{
  "encoder_drop_path": 0.2,
  "decoder_upsampling": "nearest_conv",
  "init": "lecun_normal",
  "momentum": 0.95
}
Rows from block 5 of the encoder, named by matrix and row number. Each number is 200 + 30 x the weight over its row's rms, rounded and kept within 0 to 999. All counts start at 0. After the name is the row's rms in percent of the matrix's.
# convs2: project pointwise conv (encoder.blocks.5.convs.2.weight, 56x224x1x1), inputs 0-223
convs2.16,096,137,171,216,184,152,131,201,204,227,251,174,168,209,206,209,222,223,195,181,209,197,166,158,211,173,187,152,140,228,160,215,215,208,239,192,208,249,188,181,170,170,215,246,109,199,190,217,230,196,181,186,201,189,269,236,190,260,172,163,215,166,205,202,205,189,177,181,183,197,238,204,160,239,195,149,186,204,199,195,211,226,207,183,202,226,188,169,169,237,201,201,190,207,181,149,140,192,249,160,264,233,191,203,187,158,241,232,208,181,206,200,209,153,218,226,217,170,211,209,185,216,190,199,204,186,162,218,228,197,221,179,184,204,259,213,223,190,189,147,193,170,239,268,166,115,211,181,198,175,188,203,259,239,231,232,213,235,200,245,211,236,242,219,196,187,176,213,194,209,214,203,147,205,129,196,195,212,138,226,172,161,232,166,236,174,199,201,168,228,207,180,215,211,181,196,173,155,233,235,185,174,214,170,202,128,165,182,262,223,167,241,195,216,174,246,204,155,249,189,193,209,144,192,188
convs2.17,096,229,175,192,205,185,245,198,245,187,219,152,217,208,249,192,197,186,220,157,129,185,178,189,222,199,202,235,268,204,204,151,183,199,257,204,178,177,164,212,234,222,200,200,179,176,217,210,229,198,208,233,147,237,133,177,155,189,217,178,203,187,182,195,211,141,187,264,195,176,179,205,244,180,218,188,224,183,210,204,227,144,225,209,201,200,214,220,263,185,182,231,205,194,157,217,160,181,185,249,191,218,169,191,219,164,211,244,244,153,241,165,193,230,168,219,197,247,168,159,218,173,219,195,207,202,204,207,228,221,237,241,220,195,184,194,127,257,193,229,161,184,247,221,187,253,220,202,235,186,120,256,235,182,166,203,130,183,244,195,173,188,191,185,217,163,194,234,158,240,192,192,224,163,186,239,159,216,222,160,196,177,186,183,225,175,236,176,234,205,220,211,211,224,210,257,218,173,167,200,239,155,140,195,247,165,230,146,195,182,217,188,164,227,210,169,238,255,164,249,185,207,194,238,196
convs2.18,090,187,182,187,232,162,193,192,209,209,171,153,232,207,196,147,171,217,228,229,177,211,202,243,185,260,164,164,218,164,177,221,203,236,161,217,189,238,193,233,244,187,217,132,170,178,135,239,225,192,222,174,228,190,180,203,223,215,234,196,199,242,201,206,200,226,172,217,167,227,185,193,205,238,150,202,213,157,177,262,185,174,198,172,174,208,208,191,183,169,229,192,201,196,213,157,178,183,144,178,211,89,90,196,118,196,174,185,214,194,215,157,227,244,164,224,188,146,182,204,220,217,227,199,190,142,225,182,211,191,210,241,220,211,246,191,180,200,221,192,191,214,234,192,236,162,231,199,181,190,184,215,169,213,167,121,210,209,159,196,174,213,232,176,174,190,216,236,243,142,216,231,140,155,217,144,220,200,173,198,183,192,207,248,213,193,194,169,206,189,189,223,229,139,205,203,167,189,221,197,176,194,188,215,222,199,187,181,211,246,257,182,174,206,170,226,155,204,135,196,151,221,166,173,226
convs2.19,097,269,202,224,193,200,186,174,209,242,233,205,199,196,202,198,178,213,215,231,214,230,182,176,248,197,168,174,178,220,201,210,230,199,208,287,212,206,149,213,252,225,266,182,221,198,236,261,167,215,183,207,214,165,194,194,163,211,174,200,182,196,215,225,226,169,192,202,218,226,221,195,153,238,160,217,206,202,200,149,186,171,204,230,214,223,236,171,211,149,192,211,216,185,268,214,146,203,198,195,255,159,190,166,175,179,220,241,209,207,180,171,168,157,206,164,154,231,220,199,176,243,181,96,242,229,199,190,191,173,126,177,225,241,173,220,163,201,176,210,214,180,148,230,210,244,190,162,195,188,211,236,203,166,143,196,168,230,166,209,305,228,219,214,195,188,199,187,193,239,173,170,218,175,207,186,271,247,199,262,231,205,220,207,162,197,212,188,186,207,213,209,221,198,256,210,196,220,184,248,188,210,153,243,176,248,237,190,206,191,232,179,169,176,202,222,211,164,189,279,210,192,203,162,176
convs2.20,095,159,202,229,238,227,221,214,177,234,186,198,210,248,221,213,174,176,270,184,222,227,220,235,212,167,182,216,262,237,251,237,191,166,211,232,202,215,231,176,226,146,130,193,185,173,189,147,199,176,180,136,259,212,221,206,186,248,235,207,198,186,206,246,257,171,229,207,188,177,207,220,172,167,158,231,227,205,202,222,215,154,179,170,203,169,159,182,252,211,227,202,227,194,193,234,162,250,195,187,216,182,208,239,169,219,180,197,186,219,156,170,190,209,188,221,188,196,245,216,208,215,223,212,186,166,183,218,206,239,172,213,190,231,176,180,211,230,193,174,222,186,235,214,164,238,224,210,161,139,227,208,176,170,191,196,219,192,162,156,240,137,225,161,198,181,226,129,193,256,213,244,205,153,182,163,230,223,208,168,161,281,248,175,187,187,193,165,178,228,184,247,212,221,189,136,168,135,165,188,240,181,197,192,157,184,152,207,227,205,240,183,211,185,223,244,179,154,151,196,160,172,211,233,222
convs2.21,096,216,161,203,288,159,223,229,228,167,162,227,234,173,172,187,227,175,192,210,171,172,172,196,208,187,167,233,220,143,178,238,202,246,201,223,187,170,198,188,239,187,214,211,235,207,264,152,212,211,181,158,220,246,188,169,162,201,174,174,174,153,165,213,224,195,222,228,240,170,215,209,163,222,182,225,191,240,198,225,221,189,203,244,180,203,164,166,159,211,235,263,175,184,211,169,251,211,216,201,187,166,186,171,177,243,176,217,254,212,175,234,230,188,204,189,201,158,189,188,155,230,193,232,235,170,193,192,210,157,226,206,141,211,160,161,219,221,201,227,213,227,224,194,228,192,169,174,209,197,189,199,171,134,166,189,278,182,223,247,198,189,194,192,217,192,236,162,201,218,187,128,223,203,211,230,173,154,255,200,262,213,206,190,267,175,153,185,222,176,192,248,212,207,218,173,160,191,152,226,258,231,207,241,158,214,168,224,201,197,217,176,129,226,190,272,209,216,162,171,152,180,234,186,216
convs2.22,103,177,227,212,162,119,199,239,138,183,307,181,221,164,163,170,232,214,236,239,184,212,196,206,193,216,218,191,239,181,182,168,241,210,209,210,205,245,192,159,172,241,144,214,182,231,166,168,199,176,220,214,219,203,236,185,236,190,261,172,193,161,153,160,180,182,193,191,195,147,180,159,197,274,222,185,192,185,121,172,251,233,237,172,175,206,167,192,198,252,191,184,203,216,251,173,192,226,209,207,175,164,213,207,230,203,195,243,188,156,200,200,180,115,202,161,227,187,220,177,153,209,188,191,165,200,187,214,181,201,158,180,232,164,204,188,216,188,185,231,216,233,155,224,217,227,230,166,163,265,207,213,222,192,211,191,243,201,210,226,211,203,185,209,193,197,204,194,219,194,200,220,129,213,228,192,195,193,209,186,179,193,173,179,218,135,264,207,195,202,183,230,169,235,164,221,219,206,214,225,210,177,230,237,302,164,226,210,210,238,176,232,230,155,235,204,227,228,212,190,223,178,227,231,160
convs2.23,099,248,188,212,223,189,150,226,194,190,203,183,153,174,209,232,208,204,274,167,154,205,205,211,231,238,221,155,202,220,234,229,167,192,238,243,156,171,162,182,272,214,226,176,151,186,197,242,246,178,177,168,194,215,212,181,229,182,186,189,183,144,222,174,215,261,198,251,264,192,193,184,231,246,204,173,172,183,193,239,270,231,207,207,162,203,169,169,223,211,184,202,178,192,151,223,165,184,229,219,241,154,172,184,115,187,132,191,218,205,175,228,189,180,230,179,145,175,248,194,198,224,256,234,173,224,198,216,212,197,205,213,214,166,186,215,208,241,180,215,195,202,230,187,270,257,209,167,191,201,252,214,207,165,204,206,191,162,159,172,151,242,189,249,170,208,187,127,206,208,214,225,208,183,228,187,230,236,124,206,137,213,208,185,176,198,185,197,197,188,203,204,213,247,173,198,191,204,194,223,256,157,186,195,181,183,218,180,248,207,225,146,204,186,244,210,231,195,225,162,220,223,185,202,158
convs2.24,097,214,214,191,202,240,212,190,221,199,214,130,248,197,166,165,197,185,170,222,187,242,202,152,204,283,169,256,161,229,185,235,244,186,170,206,206,237,177,196,205,172,192,162,225,229,158,171,166,202,162,195,197,185,253,196,182,249,217,240,223,223,181,259,191,231,201,217,176,224,165,215,211,218,195,186,235,219,262,222,232,202,173,224,222,226,164,209,192,218,196,174,200,234,199,213,170,234,202,181,205,181,116,205,140,233,143,209,204,232,216,228,202,209,178,217,164,157,224,239,189,180,191,182,196,225,211,188,205,191,192,258,214,176,245,186,204,220,231,162,207,186,211,207,155,163,166,202,244,210,228,211,191,221,212,242,181,181,139,208,219,209,266,215,185,208,248,150,235,244,201,258,201,210,144,194,260,208,205,215,112,225,191,195,220,187,187,181,144,201,212,199,190,191,212,174,179,218,219,221,171,189,173,245,107,210,168,236,268,191,190,232,211,171,199,235,157,197,212,183,189,182,194,209,286
convs2.25,099,244,210,143,202,171,239,153,208,203,167,207,197,238,254,184,233,207,128,233,207,145,189,159,174,229,171,227,213,128,186,248,184,197,224,177,221,155,179,200,213,194,217,180,195,186,203,164,198,217,211,190,192,221,243,202,242,214,224,204,128,158,160,182,166,135,174,251,206,199,155,174,203,178,171,221,183,218,190,181,189,211,181,199,211,190,168,213,116,202,175,225,189,257,249,206,274,246,239,178,148,182,180,197,221,234,203,217,182,213,178,231,228,232,192,216,221,224,170,171,180,167,194,205,227,217,225,154,191,163,221,211,177,158,185,178,242,178,204,182,169,168,206,251,197,196,258,153,184,141,164,201,173,174,192,162,193,214,195,257,182,228,228,183,199,197,168,210,203,232,239,183,195,196,181,200,261,168,252,260,224,173,201,246,166,171,189,205,163,179,230,174,180,209,225,159,210,273,191,224,223,188,226,186,180,217,189,248,189,174,224,154,210,260,189,197,185,182,145,207,215,188,166,189,251
convs2.26,104,192,180,259,208,183,123,208,243,146,147,203,192,206,220,221,195,201,232,239,189,185,178,132,145,246,222,207,181,198,198,215,271,195,252,187,217,191,179,147,150,237,224,173,159,233,121,199,212,283,190,219,180,200,227,214,241,169,236,176,181,149,225,214,205,220,233,199,154,210,195,218,163,171,211,252,215,219,236,201,166,181,241,177,215,245,268,222,168,157,208,225,176,196,159,154,193,183,224,270,220,179,199,242,179,186,211,179,205,201,177,184,223,203,165,195,164,177,199,197,183,221,180,182,246,214,201,151,235,256,232,184,201,154,177,224,163,184,182,215,202,199,220,161,237,218,189,204,186,251,174,202,216,231,232,179,186,196,240,237,188,194,177,203,257,228,149,199,217,169,216,220,217,184,241,223,206,183,236,171,200,179,169,209,212,203,253,224,223,229,205,232,196,227,158,232,193,206,184,243,201,135,183,136,214,155,175,186,191,226,168,198,186,208,195,123,166,235,211,208,172,217,207,170,187
convs2.27,096,174,169,198,206,237,167,176,175,182,138,189,239,204,200,172,199,177,159,223,225,149,241,169,216,161,170,214,169,177,204,237,206,205,212,213,194,217,185,191,142,215,234,224,162,198,206,228,271,163,132,213,201,295,186,202,227,251,174,237,229,155,197,217,249,179,164,192,178,196,153,235,242,200,182,188,171,216,199,178,153,159,209,229,205,219,215,263,170,166,230,216,237,240,214,169,169,168,161,185,184,238,215,208,175,169,185,180,193,156,199,203,196,174,183,237,212,264,257,207,225,199,190,190,202,228,164,223,190,222,174,180,192,240,191,207,204,215,175,186,155,231,223,199,171,254,181,218,189,178,236,188,221,188,158,189,195,181,190,180,233,189,171,187,207,210,191,143,213,240,235,164,240,158,186,174,163,189,297,189,185,167,256,177,181,166,232,245,222,213,147,196,170,192,211,145,151,214,229,207,270,207,204,216,233,186,205,187,150,178,171,242,208,185,135,190,150,218,170,201,206,177,187,192,169
convs2.28,095,192,177,178,192,162,209,191,178,229,187,198,194,185,212,189,184,194,166,231,217,177,216,246,127,201,180,251,195,202,188,184,196,232,234,174,169,227,212,174,180,229,170,123,249,212,199,204,211,222,151,190,178,212,212,192,199,170,235,120,195,226,231,218,235,182,133,203,189,244,287,211,221,187,177,222,187,194,250,201,189,200,170,273,235,179,171,194,200,217,271,169,168,208,199,215,220,204,157,189,196,151,189,143,240,221,175,193,228,164,162,209,177,199,227,172,186,223,165,144,251,191,167,184,222,193,239,181,206,156,174,220,200,230,197,261,218,175,224,220,212,209,242,152,173,245,166,172,180,222,186,197,184,207,238,220,236,182,207,227,219,194,191,227,142,176,210,210,143,217,234,149,215,181,204,180,179,198,166,188,239,210,183,194,187,224,194,138,134,170,173,201,225,203,244,181,199,177,212,192,211,169,281,210,240,256,188,210,184,227,223,215,193,231,261,220,275,205,182,174,247,172,175,223,165
convs2.29,098,219,221,167,193,172,182,209,217,165,176,198,240,197,202,246,227,222,195,180,214,225,189,227,120,170,210,168,226,190,203,131,157,206,173,213,180,156,224,226,185,200,191,193,173,206,162,226,191,201,219,239,195,211,185,213,208,217,238,159,190,173,146,169,178,211,189,166,197,229,184,222,171,167,240,222,182,196,247,209,244,204,199,188,180,180,173,176,176,202,211,189,135,211,216,196,129,211,242,168,174,224,239,218,176,189,181,195,155,204,199,188,139,168,221,239,217,201,162,197,263,176,204,177,255,194,199,222,208,224,165,206,177,195,231,231,169,206,186,268,152,218,190,227,121,221,199,228,202,200,236,191,207,181,194,153,197,177,189,295,175,174,230,198,129,176,177,214,176,202,189,219,210,221,262,178,200,154,225,238,217,214,176,228,254,201,189,228,263,224,165,225,199,208,176,243,214,195,190,214,203,276,151,228,206,173,202,188,201,193,189,196,216,252,227,173,254,251,268,220,248,234,263,146,200
convs2.30,102,159,234,179,237,166,224,191,158,186,187,227,185,255,242,218,213,188,170,184,226,158,207,205,193,256,189,207,223,200,179,192,189,187,228,146,176,163,181,147,196,229,238,210,146,196,166,185,177,209,265,255,185,229,223,212,219,229,248,149,222,179,187,163,179,203,195,156,169,216,227,234,167,193,213,273,196,251,170,198,145,201,216,160,236,113,196,182,217,202,219,192,198,203,228,189,175,202,204,173,214,217,181,198,216,275,206,175,143,216,213,132,197,149,184,227,173,215,196,232,222,236,223,230,222,166,167,138,232,165,183,173,161,201,156,181,203,172,221,159,159,182,192,195,235,207,180,189,184,209,166,197,212,191,208,187,181,197,222,225,223,189,179,152,214,165,214,188,208,135,245,196,212,175,219,199,217,199,168,167,236,224,166,187,160,139,172,183,242,148,234,212,201,210,192,188,217,238,144,232,229,243,201,236,187,252,209,171,161,206,190,194,234,209,222,188,199,179,236,207,259,187,153,242,280
convs2.31,107,185,173,155,200,190,207,130,198,220,254,221,187,194,173,206,195,202,181,229,199,187,114,220,198,171,146,187,185,182,203,212,193,167,193,187,155,224,194,249,149,190,229,203,235,145,211,230,208,192,202,190,185,191,220,228,258,229,171,223,163,176,197,202,210,167,182,177,189,215,255,250,232,202,200,181,187,226,210,195,260,151,208,210,185,201,233,105,150,165,197,224,243,165,173,189,207,172,247,183,143,157,208,224,175,172,236,167,168,215,256,179,186,182,261,196,172,211,222,197,191,222,152,187,177,201,194,184,202,244,181,169,256,213,255,175,198,164,179,208,204,244,208,154,182,179,214,172,180,234,165,226,222,226,214,181,127,193,113,213,208,198,193,203,207,174,219,159,215,188,165,219,292,161,168,238,205,161,211,226,237,218,197,189,148,172,190,166,191,197,198,213,165,172,246,164,245,223,191,215,212,248,207,175,171,215,195,175,175,199,195,213,171,194,180,199,201,205,206,171,192,171,184,292,194
convs2.32,106,188,261,160,165,204,183,195,216,190,174,184,193,248,210,179,199,241,198,200,180,163,235,177,245,230,191,211,156,212,224,179,175,208,176,167,200,228,207,200,160,184,216,194,212,160,164,198,163,179,231,157,200,188,211,206,141,228,182,224,195,230,176,218,247,221,172,168,167,204,189,190,216,268,224,202,194,214,221,137,225,192,223,202,171,210,247,216,230,219,192,221,227,179,214,173,214,172,228,212,239,191,244,168,259,176,221,243,157,205,196,206,237,225,218,209,175,153,158,204,143,210,245,186,254,246,272,171,195,128,225,185,174,184,191,191,197,205,190,225,239,205,215,235,117,221,233,223,239,201,180,230,176,200,216,249,152,205,183,254,242,242,214,220,193,179,200,217,197,199,223,211,148,209,184,186,223,179,147,198,211,199,209,241,188,189,228,188,239,183,185,122,161,188,182,159,187,181,237,181,211,186,172,180,219,175,157,184,318,225,187,209,218,260,228,207,255,152,206,261,199,169,191,206,180
convs2.33,099,160,278,194,125,199,147,222,133,232,149,206,190,170,215,209,205,169,187,201,200,208,257,192,157,214,217,194,156,230,235,213,170,201,199,193,198,199,232,200,164,197,237,207,213,217,191,189,228,177,182,165,213,209,207,190,245,208,207,178,201,230,184,216,179,193,189,207,222,181,145,243,202,238,180,203,144,163,226,198,125,174,211,209,191,215,221,216,198,188,211,174,192,218,194,191,217,237,248,176,225,218,184,170,202,201,233,221,159,178,208,274,220,238,171,257,247,193,206,203,192,208,249,182,248,263,226,185,218,196,145,195,197,204,228,128,199,230,173,168,163,210,187,238,137,219,232,192,227,174,214,244,197,243,206,194,161,187,217,208,167,220,148,201,209,203,195,251,235,166,227,215,219,251,189,198,206,203,245,231,220,163,232,214,181,178,193,201,189,204,212,156,189,223,161,220,184,224,266,201,180,145,230,235,155,239,153,179,255,167,232,234,200,283,182,236,252,212,132,214,243,221,223,198,178
convs2.34,106,184,171,206,213,192,189,205,155,209,298,181,222,175,188,192,204,235,124,187,173,208,209,156,217,198,199,241,170,206,185,250,172,201,178,153,234,141,157,218,118,198,199,212,231,227,218,141,210,200,193,185,178,210,219,207,237,119,261,256,186,210,213,227,251,188,175,227,239,125,185,210,246,249,188,218,187,203,199,197,218,205,199,226,151,253,219,215,176,188,168,164,197,220,194,177,229,180,167,155,190,227,258,251,208,159,238,192,182,219,202,166,237,157,152,239,184,192,156,191,218,194,189,193,206,180,251,201,246,206,232,201,212,158,165,195,171,214,229,198,213,165,166,190,212,164,174,204,166,242,175,170,184,162,206,193,228,225,204,151,210,209,239,146,175,224,209,165,208,205,204,177,170,229,150,160,212,230,216,192,226,214,156,238,161,154,218,164,155,235,200,206,206,193,155,251,251,207,204,173,188,196,193,189,213,205,240,148,256,213,214,210,176,192,146,231,182,182,165,198,189,189,183,212,206
convs2.35,103,169,216,227,214,172,148,202,148,216,201,224,219,177,201,189,179,159,184,215,208,192,248,191,221,197,191,164,182,236,204,225,212,150,202,179,238,217,211,194,192,234,212,199,184,189,142,176,207,224,241,164,159,195,204,204,193,144,244,183,215,172,177,188,167,228,173,195,233,207,133,221,186,223,191,182,194,237,206,280,179,190,169,203,225,262,146,198,165,216,163,228,127,231,166,146,211,231,203,211,199,241,249,235,205,214,210,195,173,192,224,240,265,148,161,160,203,143,190,223,234,204,181,217,171,151,167,226,196,241,221,213,211,226,156,173,204,189,221,167,213,207,159,150,258,180,202,244,215,237,181,220,200,188,198,145,173,243,205,128,189,190,220,176,216,193,252,180,228,206,179,126,152,209,247,217,199,149,181,165,149,191,201,221,173,164,196,218,223,213,188,197,180,270,216,229,219,161,225,175,223,155,185,178,239,179,207,184,192,233,199,215,216,173,227,199,190,213,164,115,148,204,227,203,201
convs2.36,097,194,168,210,201,233,131,192,173,175,177,144,205,226,217,242,144,226,236,177,196,200,227,219,183,165,205,149,179,237,232,265,173,219,240,184,219,245,158,204,120,202,160,246,189,192,159,162,208,187,208,179,164,198,182,181,190,225,166,245,193,225,182,227,241,253,187,196,223,174,213,163,235,205,179,186,200,209,174,191,196,206,195,141,138,215,159,258,242,206,195,191,197,194,149,167,198,198,154,183,199,209,199,190,165,225,217,176,206,185,218,235,203,250,222,229,236,219,212,212,171,201,251,247,174,198,179,219,198,151,178,179,217,208,183,248,196,198,163,164,187,226,206,201,244,192,236,245,203,190,209,221,144,241,246,188,161,184,224,188,227,261,175,237,184,214,216,138,212,221,217,180,235,222,147,165,217,264,119,203,157,173,189,252,207,224,231,197,222,185,230,218,233,250,223,200,235,185,172,191,199,174,213,176,235,171,297,219,216,208,183,190,151,223,184,210,235,188,175,192,195,177,183,229,172
convs2.37,098,202,216,209,196,186,203,220,158,216,155,220,169,157,190,244,196,194,219,220,198,203,182,187,233,178,223,185,193,178,158,172,130,153,240,211,192,215,216,216,223,207,273,177,210,198,181,207,260,223,241,217,182,146,212,207,151,184,220,231,192,206,211,202,221,173,213,193,207,193,163,280,135,115,239,222,230,274,213,202,137,255,191,223,205,202,229,204,175,200,176,247,185,218,139,224,201,173,183,204,169,146,204,202,211,166,239,191,185,231,180,232,176,169,231,135,201,203,165,191,224,174,178,260,206,179,166,179,202,191,178,205,198,244,137,206,166,175,146,194,186,195,194,149,203,153,174,216,277,205,193,220,221,213,181,224,120,227,229,185,182,176,202,213,203,230,187,244,188,163,197,219,184,185,198,200,192,168,224,225,178,181,191,208,195,203,190,240,267,177,212,177,115,150,205,221,151,284,203,209,209,176,189,202,198,181,194,191,199,204,155,202,216,237,210,200,168,209,232,166,172,169,173,214,229
convs2.38,098,214,242,223,193,184,229,213,178,193,180,205,235,187,205,212,217,228,195,200,175,172,157,207,188,184,213,225,193,153,177,174,174,181,212,206,159,192,182,240,266,236,217,197,193,178,244,193,267,246,223,188,169,167,234,216,174,193,202,139,182,119,242,173,170,192,215,222,216,165,189,217,275,196,199,251,217,220,191,217,207,208,184,198,183,186,221,180,239,167,236,220,205,202,180,224,204,186,129,226,205,204,111,198,139,168,226,271,225,171,196,202,218,208,154,201,213,275,146,196,248,194,199,210,202,173,234,184,201,213,248,237,218,183,211,144,240,273,217,200,169,191,161,263,202,202,178,185,178,219,205,167,221,170,209,165,219,177,198,250,159,243,257,186,224,191,173,212,179,195,210,179,166,185,277,209,178,173,217,227,213,166,180,202,146,164,211,201,138,217,219,198,191,175,225,222,195,250,134,256,185,227,188,169,176,195,214,203,193,148,256,185,179,215,141,191,202,196,189,203,201,221,177,201,223
convs2.39,101,192,189,237,224,206,159,214,202,181,220,194,232,248,228,214,182,237,144,209,264,225,224,219,225,201,108,201,179,189,211,218,177,150,225,165,202,210,219,180,140,270,196,186,162,202,186,262,181,224,239,225,171,217,259,181,187,207,186,192,256,207,226,192,209,232,183,174,187,178,238,239,198,170,257,268,244,240,203,187,163,219,237,212,199,224,219,197,190,154,188,234,215,198,258,178,245,195,229,159,247,221,126,136,167,181,239,235,214,237,227,223,214,207,159,213,202,196,188,274,232,259,148,205,206,168,119,221,226,228,214,175,158,211,180,211,196,214,181,204,171,145,201,234,214,206,214,152,225,202,246,237,195,218,180,180,211,170,164,200,201,229,162,190,197,212,195,207,225,182,232,191,166,172,209,189,160,194,191,229,217,193,110,189,207,168,198,213,201,206,174,153,177,188,213,212,213,213,176,213,240,168,209,132,142,185,179,202,188,202,212,220,194,161,171,208,186,205,193,149,202,206,190,209,217
convs2.40,099,188,184,218,194,245,203,200,219,168,155,196,220,207,194,240,169,194,189,168,212,214,219,154,231,220,215,120,207,227,228,250,216,192,207,192,198,212,188,197,188,195,235,221,148,213,181,167,194,170,236,123,233,188,151,168,213,162,157,241,145,256,188,172,196,202,214,205,201,180,218,145,213,211,190,205,220,231,189,203,193,230,201,219,196,181,244,202,203,190,188,194,185,236,187,173,172,223,245,209,210,217,190,191,154,271,170,186,147,249,186,226,173,205,214,203,197,151,206,245,199,228,291,200,206,206,169,201,137,175,204,241,145,216,175,171,177,239,134,198,158,232,214,178,176,207,224,196,273,175,306,222,208,240,250,221,246,195,182,173,202,197,203,221,188,253,222,144,262,205,224,239,181,238,200,197,188,210,251,186,132,216,219,142,189,245,226,217,181,164,186,187,184,212,237,148,187,187,167,157,182,216,198,193,193,174,203,187,233,239,178,190,243,194,202,230,174,208,154,203,199,209,204,172,184
convs2.41,104,211,207,169,235,185,209,202,161,213,151,218,227,247,164,194,195,237,190,227,210,187,181,177,207,246,215,166,195,185,170,207,193,232,148,210,195,153,161,238,232,162,168,238,181,180,205,224,152,206,198,206,175,255,213,214,166,151,173,211,243,177,212,246,185,201,232,218,198,190,193,146,219,256,218,158,163,215,185,242,264,189,196,214,141,233,192,177,178,199,298,193,183,219,222,141,215,211,236,165,193,206,179,209,199,255,191,170,181,204,207,171,205,231,209,201,221,200,215,209,215,205,197,197,239,195,198,229,200,230,227,223,226,189,172,196,222,208,162,168,177,215,199,219,136,211,247,233,230,165,205,201,252,166,171,252,211,165,160,232,162,193,184,172,234,173,193,192,151,181,177,218,214,220,175,220,225,191,218,186,211,210,221,190,204,176,187,165,217,170,216,218,247,200,202,219,205,254,150,213,221,285,154,259,183,170,207,234,250,229,245,138,252,225,282,168,220,214,183,193,192,197,192,144,117
convs2.42,104,167,169,144,211,186,217,169,181,193,180,217,226,170,148,199,208,195,217,248,167,167,190,272,215,216,230,212,241,222,181,160,178,221,143,145,184,224,183,221,233,189,176,200,163,205,195,155,196,205,196,195,200,188,200,207,168,211,185,223,157,183,166,137,134,173,165,153,143,166,171,253,241,235,176,199,198,158,198,206,223,218,193,223,173,143,194,249,169,185,198,212,153,207,256,222,258,216,143,194,210,194,218,211,207,231,213,221,161,190,185,166,221,229,138,173,201,198,207,205,222,205,244,195,175,239,206,225,209,169,185,163,160,216,167,212,174,195,182,205,193,194,221,219,243,170,189,209,230,261,217,234,198,227,193,244,209,100,259,233,179,160,203,209,163,185,213,142,161,148,190,266,144,214,175,191,218,134,177,164,187,141,211,212,167,246,192,209,230,215,211,182,180,179,206,202,213,221,190,209,181,221,263,241,161,204,261,192,198,207,187,194,205,202,201,209,232,205,168,201,235,253,205,216,181
convs2.43,098,128,168,181,255,200,192,234,163,171,206,216,196,185,208,189,183,200,227,270,204,228,208,246,214,189,206,176,103,267,169,206,181,239,196,182,181,243,195,253,159,173,221,230,205,197,195,181,252,192,164,219,187,178,229,238,211,152,190,216,214,187,210,253,250,210,213,183,210,173,215,202,188,205,220,196,241,201,198,174,192,238,168,231,196,235,206,169,162,216,245,250,179,221,197,173,229,199,170,186,177,209,204,158,134,195,213,202,131,161,192,228,229,225,144,221,224,189,210,226,219,236,188,182,229,184,166,224,187,236,226,199,202,230,184,207,178,181,202,215,180,182,230,248,143,172,164,181,162,252,211,263,167,178,206,212,222,184,222,134,209,256,221,177,237,152,226,156,161,180,210,155,223,194,178,212,186,182,203,183,175,229,185,199,199,247,213,130,158,182,199,176,242,177,207,213,165,196,172,192,166,200,251,148,153,161,202,182,227,230,205,230,166,192,174,233,242,219,213,105,205,184,198,194,182
convs2.44,101,197,187,172,194,232,197,206,152,139,195,196,215,200,212,272,190,148,163,209,199,164,207,141,192,186,217,213,187,178,230,190,194,189,184,269,211,209,215,189,229,218,175,216,196,165,232,179,176,230,230,130,193,208,228,202,232,232,179,196,216,237,195,217,223,203,221,192,228,252,119,239,192,191,212,216,252,236,223,220,203,213,195,212,229,170,191,201,199,201,190,251,192,141,219,220,200,176,183,195,147,233,239,201,187,234,181,168,172,216,193,220,220,132,230,189,173,162,161,199,217,222,208,213,231,200,169,169,247,231,130,222,200,242,240,229,225,220,232,231,171,146,189,168,151,206,246,165,216,181,222,224,185,171,213,208,193,210,211,157,211,158,153,161,250,203,218,195,195,175,187,209,242,254,237,196,155,136,250,186,166,230,210,218,218,211,184,200,180,208,243,225,200,194,255,211,178,169,242,214,228,197,252,195,134,228,134,194,189,214,232,214,216,249,154,218,202,295,214,241,174,228,239,215,200
convs2.45,100,204,182,239,251,234,189,195,218,166,148,166,175,214,174,255,236,123,197,216,276,199,220,186,264,126,209,140,241,197,179,230,184,201,201,193,149,182,203,215,218,176,227,246,215,151,192,224,213,176,204,255,184,190,194,179,188,207,145,148,200,149,172,227,166,217,185,257,164,187,197,208,218,207,200,207,219,228,209,186,169,251,220,207,197,239,171,184,227,213,245,197,175,146,173,160,164,147,147,184,226,232,191,160,201,180,188,292,236,181,196,208,286,188,227,221,192,168,193,215,194,216,201,227,230,165,202,147,145,155,201,183,172,219,178,223,175,223,154,189,195,235,181,160,196,254,171,211,257,159,192,219,187,209,223,214,222,154,201,224,213,230,188,217,199,174,238,156,151,199,209,169,255,180,208,204,211,219,229,202,240,177,230,252,217,151,182,245,244,200,211,206,183,222,247,186,195,178,188,178,190,210,206,172,197,201,169,203,230,169,211,191,193,216,157,173,178,196,211,224,210,196,234,174,168
convs2.46,097,209,197,252,177,199,186,171,187,171,213,221,212,135,190,192,178,193,192,222,180,217,179,196,147,214,215,186,203,177,202,177,175,185,212,214,208,208,160,206,246,240,205,180,188,204,236,197,249,218,178,212,162,110,174,166,225,205,242,175,241,157,198,182,204,201,199,241,269,206,161,228,166,144,213,182,228,210,191,216,204,156,154,168,204,188,187,168,162,248,181,219,194,182,206,159,224,211,227,224,162,150,212,247,169,207,192,149,201,222,197,251,207,203,251,181,206,205,228,177,196,174,167,244,186,257,198,229,198,218,143,263,161,197,221,155,188,248,176,174,216,203,200,179,208,189,253,141,193,225,251,248,209,190,171,244,187,174,191,247,181,195,207,228,175,187,198,153,227,230,246,242,192,170,248,200,223,162,243,201,186,205,208,217,206,267,224,219,215,242,195,144,175,227,275,212,173,239,233,219,218,177,243,186,149,177,255,219,199,202,209,179,252,193,162,215,218,235,171,236,159,133,234,214,225
convs2.47,108,197,221,204,203,206,162,187,217,238,227,217,191,281,195,228,214,270,171,200,186,217,261,168,230,191,232,224,212,222,217,215,246,191,213,206,233,154,208,137,202,155,151,197,169,214,189,153,152,157,168,199,248,201,273,198,218,250,220,184,190,183,210,191,230,171,193,178,179,176,222,186,185,127,182,219,189,158,175,204,187,228,188,191,212,194,159,266,218,281,211,202,243,183,186,267,188,176,213,181,167,216,215,180,232,259,196,179,186,218,163,234,192,178,208,234,200,207,186,215,145,196,229,244,183,212,131,241,225,240,207,212,215,234,146,186,219,187,207,174,203,184,234,190,201,218,217,206,199,253,245,134,232,207,192,239,219,198,225,206,159,164,196,187,201,212,173,252,201,193,239,191,149,199,194,183,221,211,189,175,200,163,178,201,180,192,163,201,164,183,210,199,213,215,172,167,154,216,178,199,196,242,185,164,108,242,204,233,122,197,153,171,196,226,248,175,206,225,230,180,175,213,184,217,253